{"weight_standardization": false, "init": "kaiming_normal", "momentum": 0.9, "nesterov": true, "epochs": 12.3}
Rows from block 4 of a small segmentation model, named by matrix and row number. Rows with one number belong to one channel. Each number is 200 + 40 x the weight over its row's rms, rounded and kept within 0 to 999. All counts start at 0.
After each channel's rows are labels from the 100 images, of 14976, where the channel reaches its highest value: "top examples" is what is common among them. Only what is clearly more common there than usual is listed. The data: simulated telescope pictures of galaxies.
# convs0: first 3x3 conv (model.blocks.4.convs.0.weight, 384x384x3x3, each kernel summed), inputs 234-272
# convs1: second 3x3 conv (model.blocks.4.convs.1.weight, 384x384x3x3, transposed, each kernel summed), outputs 234-272

convs0.256,212,176,209,186,184,178,179,156,230,214,279,186,191,195,219,200,276,205,208,168,185,243,170,172,193,173,198,191,249,155,203,208,169,223,197,167,276,196,231
convs1.256,169,178,164,228,178,178,172,186,131,219,235,248,258,213,200,127,225,243,263,185,234,256,247,131,207,199,226,234,224,145,197,175,152,154,225,188,227,232,195
top examples: star cluster; edge-on disc

convs0.340,142,279,264,203,232,201,198,226,192,247,162,236,148,205,225,222,189,198,200,256,291,205,129,186,180,210,194,216,193,183,168,134,168,234,177,242,212,218,211
convs1.340,174,219,223,128,186,189,241,186,246,205,254,198,247,144,168,166,213,186,147,199,208,231,262,198,199,164,252,178,185,177,214,205,178,68,242,201,231,212,169
top examples: edge-on disc

convs0.327,210,156,200,205,211,187,194,206,195,171,232,139,164,212,224,190,238,202,225,179,211,132,145,225,197,175,208,82,155,206,184,241,192,184,225,212,152,236,189
convs1.327,148,194,210,205,196,177,205,245,210,155,162,166,170,147,227,230,209,254,263,152,240,216,130,248,161,183,193,237,188,159,212,189,234,138,216,159,216,115,180
top examples: irregular; merging pair

convs0.155,153,237,184,185,176,144,133,196,198,189,174,226,233,129,250,229,202,191,251,211,220,255,171,165,209,195,237,132,157,149,229,162,216,221,277,158,170,175,139
convs1.155,195,231,127,227,171,231,185,263,161,208,229,105,203,253,238,151,247,197,189,150,196,203,142,177,210,158,193,184,224,184,176,218,189,214,215,128,224,227,196
top examples: irregular

convs0.234,176,225,205,188,266,285,186,214,195,204,182,171,135,176,154,197,149,95,253,191,178,246,139,197,288,196,224,185,179,170,196,122,251,237,188,204,270,196,240
convs1.234,249,231,249,212,136,202,192,258,221,131,254,156,262,178,189,159,261,156,224,219,270,203,163,199,174,131,168,193,225,232,193,200,249,201,223,168,196,185,267
top examples: round elliptical; merging pair

convs0.39,166,181,104,243,189,213,233,200,232,151,245,225,206,219,144,211,204,122,257,158,191,214,215,218,183,199,178,200,164,211,192,172,193,156,240,170,217,187,234
convs1.39,167,226,201,197,201,232,169,152,175,220,109,258,203,171,174,242,173,192,186,204,215,165,209,206,245,205,183,227,228,201,174,240,183,189,215,148,187,179,179
top examples: irregular

convs0.19,177,220,226,229,154,195,210,222,238,123,257,220,183,236,218,268,233,176,180,217,257,256,167,188,216,177,243,194,228,193,174,206,138,237,216,252,203,194,229
convs1.19,138,221,269,220,179,248,235,209,219,213,218,216,183,152,334,137,191,156,214,181,188,192,119,184,238,180,198,109,165,204,226,196,213,243,208,193,217,180,258
top examples: round elliptical

convs0.100,188,260,209,188,197,152,187,194,251,283,166,217,243,263,139,220,206,154,188,224,190,162,168,160,201,154,167,213,205,227,128,253,140,166,191,257,137,235,221
convs1.100,175,237,134,191,190,229,203,248,130,208,239,171,201,205,190,183,185,228,186,148,221,230,241,246,208,152,211,107,241,189,234,153,144,172,212,173,228,203,145
top examples: small; edge-on disc

convs0.204,216,205,142,216,158,171,172,197,190,169,206,198,215,153,167,143,168,179,238,219,199,162,246,155,212,141,151,282,138,194,253,216,182,175,176,269,214,243,152
convs1.204,220,220,205,168,301,189,176,136,215,240,135,226,265,214,167,166,213,261,199,242,200,109,181,221,167,223,219,163,244,169,165,172,173,204,186,226,216,181,219
top examples: flattened elliptical

convs0.117,163,146,219,156,174,196,161,173,196,225,229,221,183,222,197,180,139,200,164,220,309,251,130,208,191,164,179,201,238,293,213,191,168,178,165,100,187,181,202
convs1.117,307,236,161,247,203,248,196,217,217,209,131,205,168,246,202,185,240,159,216,212,230,149,149,237,286,249,164,280,175,183,306,196,212,176,209,179,151,179,147
top examples: flattened elliptical

convs0.148,186,168,201,215,228,177,227,262,139,208,194,172,220,270,207,259,216,180,245,178,159,206,226,263,105,150,214,199,118,217,107,167,133,305,177,176,237,144,188
convs1.148,250,212,164,242,157,253,193,165,214,284,209,182,238,246,237,144,233,145,144,228,238,205,232,235,217,209,230,186,219,207,128,166,181,183,159,165,193,263,195
top examples: small; edge-on disc; flattened elliptical; kind: lensed arc

convs0.146,247,229,223,236,182,227,210,238,158,173,179,191,175,206,161,186,225,228,255,199,171,210,317,129,236,179,197,298,231,63,171,251,220,162,146,183,190,179,140
convs1.146,204,195,157,202,196,214,184,156,211,176,124,214,186,202,170,146,185,179,205,223,149,141,227,177,207,214,174,231,224,188,172,206,253,131,155,185,253,192,251
top examples: many-armed spiral; tilted; winding: anticlockwise outward; kind: star cluster

convs0.382,164,257,187,232,181,219,184,183,255,247,215,175,144,217,216,231,213,114,134,190,167,219,243,240,198,219,118,150,233,206,186,224,146,263,164,233,131,211,203
convs1.382,142,286,170,242,133,229,203,149,180,270,168,264,218,215,196,212,160,227,253,261,221,203,192,263,212,200,140,217,191,200,193,233,195,236,267,138,208,264,242
top examples: edge-on disc; lensed arc

convs0.221,159,210,168,232,203,207,278,186,264,160,264,229,170,223,156,192,219,131,172,221,244,290,271,192,135,233,140,238,229,197,247,247,166,201,224,267,280,196,197
convs1.221,227,214,215,156,173,154,220,163,221,203,265,245,226,223,156,235,213,156,223,249,175,145,218,237,195,203,219,162,185,160,178,182,205,226,261,207,212,179,207
top examples: round elliptical; flattened elliptical

convs0.42,241,143,164,155,224,188,118,233,187,194,175,227,124,266,222,211,124,169,232,140,294,165,205,154,251,184,162,186,225,239,177,243,155,214,106,234,242,209,196
convs1.42,240,198,175,182,130,212,253,202,108,206,193,235,190,234,233,165,170,201,222,215,271,181,251,235,273,281,269,196,165,219,243,169,252,151,212,210,193,229,236
top examples: small; lensed arc

convs0.359,281,226,122,182,225,202,146,182,246,233,136,218,230,209,146,210,221,185,138,114,168,198,137,238,261,165,231,194,185,175,202,218,191,193,209,148,198,260,202
convs1.359,198,236,218,248,192,237,188,210,134,206,236,214,125,160,154,190,141,141,141,293,218,261,188,174,192,200,135,242,224,203,208,239,146,194,183,128,169,179,187
top examples: edge-on disc; small; lensed arc

convs0.48,230,221,173,196,199,179,201,154,145,161,181,175,243,150,253,201,166,157,251,169,197,246,138,200,217,268,249,184,170,117,200,209,176,256,252,200,191,173,295
convs1.48,210,208,231,228,228,158,156,193,205,247,229,313,208,198,170,218,168,133,175,231,262,185,271,206,219,258,156,166,181,196,232,176,303,112,190,263,178,248,201
top examples: flattened elliptical; round elliptical

convs0.203,177,217,190,155,189,151,131,204,190,198,162,175,222,190,151,225,240,243,211,215,179,209,238,231,196,272,145,190,296,231,167,196,44,217,209,169,219,199,188
convs1.203,259,192,278,216,163,219,206,227,172,189,173,260,239,182,201,190,187,177,242,237,158,192,133,211,207,209,249,255,240,204,186,205,179,182,243,187,240,224,188
top examples: flattened elliptical

convs0.277,142,237,197,182,176,173,248,141,269,205,217,181,244,226,200,126,198,283,240,225,75,246,178,187,201,219,216,261,168,159,261,175,211,236,237,231,151,183,225
convs1.277,194,178,210,114,175,137,219,214,162,264,206,204,251,141,191,249,179,272,260,184,165,189,195,224,234,197,164,184,238,214,267,229,229,263,179,225,252,113,268
top examples: round elliptical

convs0.176,229,286,175,218,187,189,168,205,211,202,270,266,224,190,208,266,136,160,193,266,220,285,300,252,261,217,178,243,205,187,216,216,270,209,186,275,194,256,137
convs1.176,155,192,154,128,255,149,215,164,146,173,178,289,232,201,198,176,109,145,246,293,252,205,233,262,200,190,217,251,216,233,215,191,229,197,243,161,287,174,122
top examples: small; flattened elliptical; edge-on disc

convs0.270,198,225,219,212,210,189,170,195,185,214,206,207,147,174,145,198,102,105,123,191,208,204,126,276,153,133,241,177,225,280,136,196,163,186,177,215,178,251,264
convs1.270,227,222,235,212,210,170,194,251,258,216,177,229,168,209,212,189,290,154,218,208,250,265,251,173,163,326,211,200,226,201,231,213,196,284,169,217,204,210,217
top examples: round elliptical

convs0.377,228,183,176,232,151,213,193,192,200,215,195,193,193,232,233,263,176,187,192,192,223,192,182,189,237,114,287,162,221,194,200,189,219,152,249,192,236,99,249
convs1.377,199,170,129,251,247,123,281,169,187,217,240,266,154,210,198,181,298,180,151,183,235,191,239,218,217,132,225,227,171,292,247,176,144,254,165,191,214,158,262
top examples: many-armed spiral

convs0.69,212,262,234,276,247,191,146,255,213,211,156,198,207,236,160,220,201,184,211,192,145,265,153,280,191,219,138,206,207,233,156,212,169,187,243,230,203,201,135
convs1.69,209,220,197,166,187,89,181,214,211,174,163,191,190,190,184,233,168,220,153,181,218,192,243,184,236,231,205,166,179,257,202,209,164,210,122,250,259,167,200
top examples: irregular

convs0.325,202,229,242,136,153,192,143,273,181,223,97,249,254,214,194,156,281,198,197,181,186,150,264,183,180,242,204,238,166,215,115,198,168,159,234,231,155,218,222
convs1.325,208,178,268,188,134,154,196,177,213,239,217,169,81,169,245,190,251,174,197,253,133,228,252,252,126,182,162,179,205,135,232,215,190,249,174,281,249,240,211
top examples: star cluster; round elliptical

convs0.20,215,239,198,219,233,229,166,221,251,137,154,167,228,237,229,225,215,152,175,270,212,222,197,276,304,177,163,188,179,171,238,235,166,170,181,186,194,191,250
convs1.20,224,194,148,224,249,195,224,159,209,245,208,192,179,151,215,164,183,176,213,225,248,275,142,216,193,138,184,250,160,180,218,192,200,239,158,206,249,229,207
top examples: flattened elliptical

convs0.144,204,212,174,228,209,119,172,236,115,222,220,279,171,153,244,119,137,180,151,147,162,227,202,167,171,193,209,210,182,192,211,199,233,208,169,187,232,132,260
convs1.144,208,216,194,200,248,181,225,245,264,210,173,142,201,224,186,155,228,223,182,190,156,294,200,235,160,233,233,218,182,202,231,194,189,180,239,166,257,240,226
top examples: flattened elliptical

convs0.383,212,207,158,180,234,147,115,185,236,160,151,201,176,183,234,174,157,246,224,247,197,181,182,171,214,248,277,178,121,273,182,257,219,148,123,165,206,174,207
convs1.383,268,238,165,106,209,250,245,191,258,184,207,188,203,156,267,197,236,192,257,211,157,116,190,207,252,155,237,228,251,225,230,213,153,240,188,222,246,231,109
top examples: merging pair; flattened elliptical

convs0.365,234,270,151,179,215,204,225,154,274,195,200,219,192,279,168,191,232,193,151,172,141,151,264,172,224,227,182,217,191,224,207,210,140,204,323,186,164,182,223
convs1.365,134,229,223,184,155,198,176,228,166,227,255,152,247,163,198,186,192,212,231,202,187,233,116,201,152,213,233,195,263,151,158,180,209,272,162,222,249,209,213
top examples: small; edge-on disc; round elliptical

convs0.290,213,146,225,250,158,165,191,154,256,220,240,153,170,214,210,261,191,148,249,214,151,186,179,242,196,166,201,184,222,185,239,264,295,183,204,242,233,244,193
convs1.290,242,203,180,217,170,238,233,152,164,164,206,153,206,246,232,188,248,163,240,198,206,249,154,224,235,239,162,134,212,188,136,175,231,232,199,160,190,231,276
top examples: edge-on disc; star cluster

convs0.131,179,143,246,248,133,257,216,81,210,281,206,235,233,153,213,195,198,173,201,256,187,96,246,231,236,209,156,260,265,130,175,197,206,245,153,200,168,207,196
convs1.131,216,241,226,215,145,253,201,198,225,197,233,223,159,194,186,162,183,245,256,122,210,203,201,184,230,190,223,193,195,183,111,223,173,171,239,148,219,174,212
top examples: irregular; small; edge-on disc

convs0.304,224,150,184,231,199,209,227,135,155,240,252,190,192,230,109,200,192,163,147,216,185,140,169,201,245,169,197,224,220,207,175,215,160,209,191,247,157,257,218
convs1.304,180,207,233,209,217,251,305,223,212,195,191,165,182,175,209,197,164,245,145,252,228,142,164,218,179,172,187,233,206,194,183,250,267,107,181,223,189,260,221
top examples: small; edge-on disc; lensed arc

convs0.199,218,161,112,246,175,217,223,191,207,181,232,156,267,164,190,136,154,252,182,147,253,204,243,163,215,224,147,260,231,229,142,192,202,180,234,243,147,182,204
convs1.199,219,200,235,226,185,217,179,211,144,206,180,173,182,230,217,164,173,253,221,181,167,231,173,170,264,179,182,123,217,139,166,100,199,219,205,280,244,223,208
top examples: flattened elliptical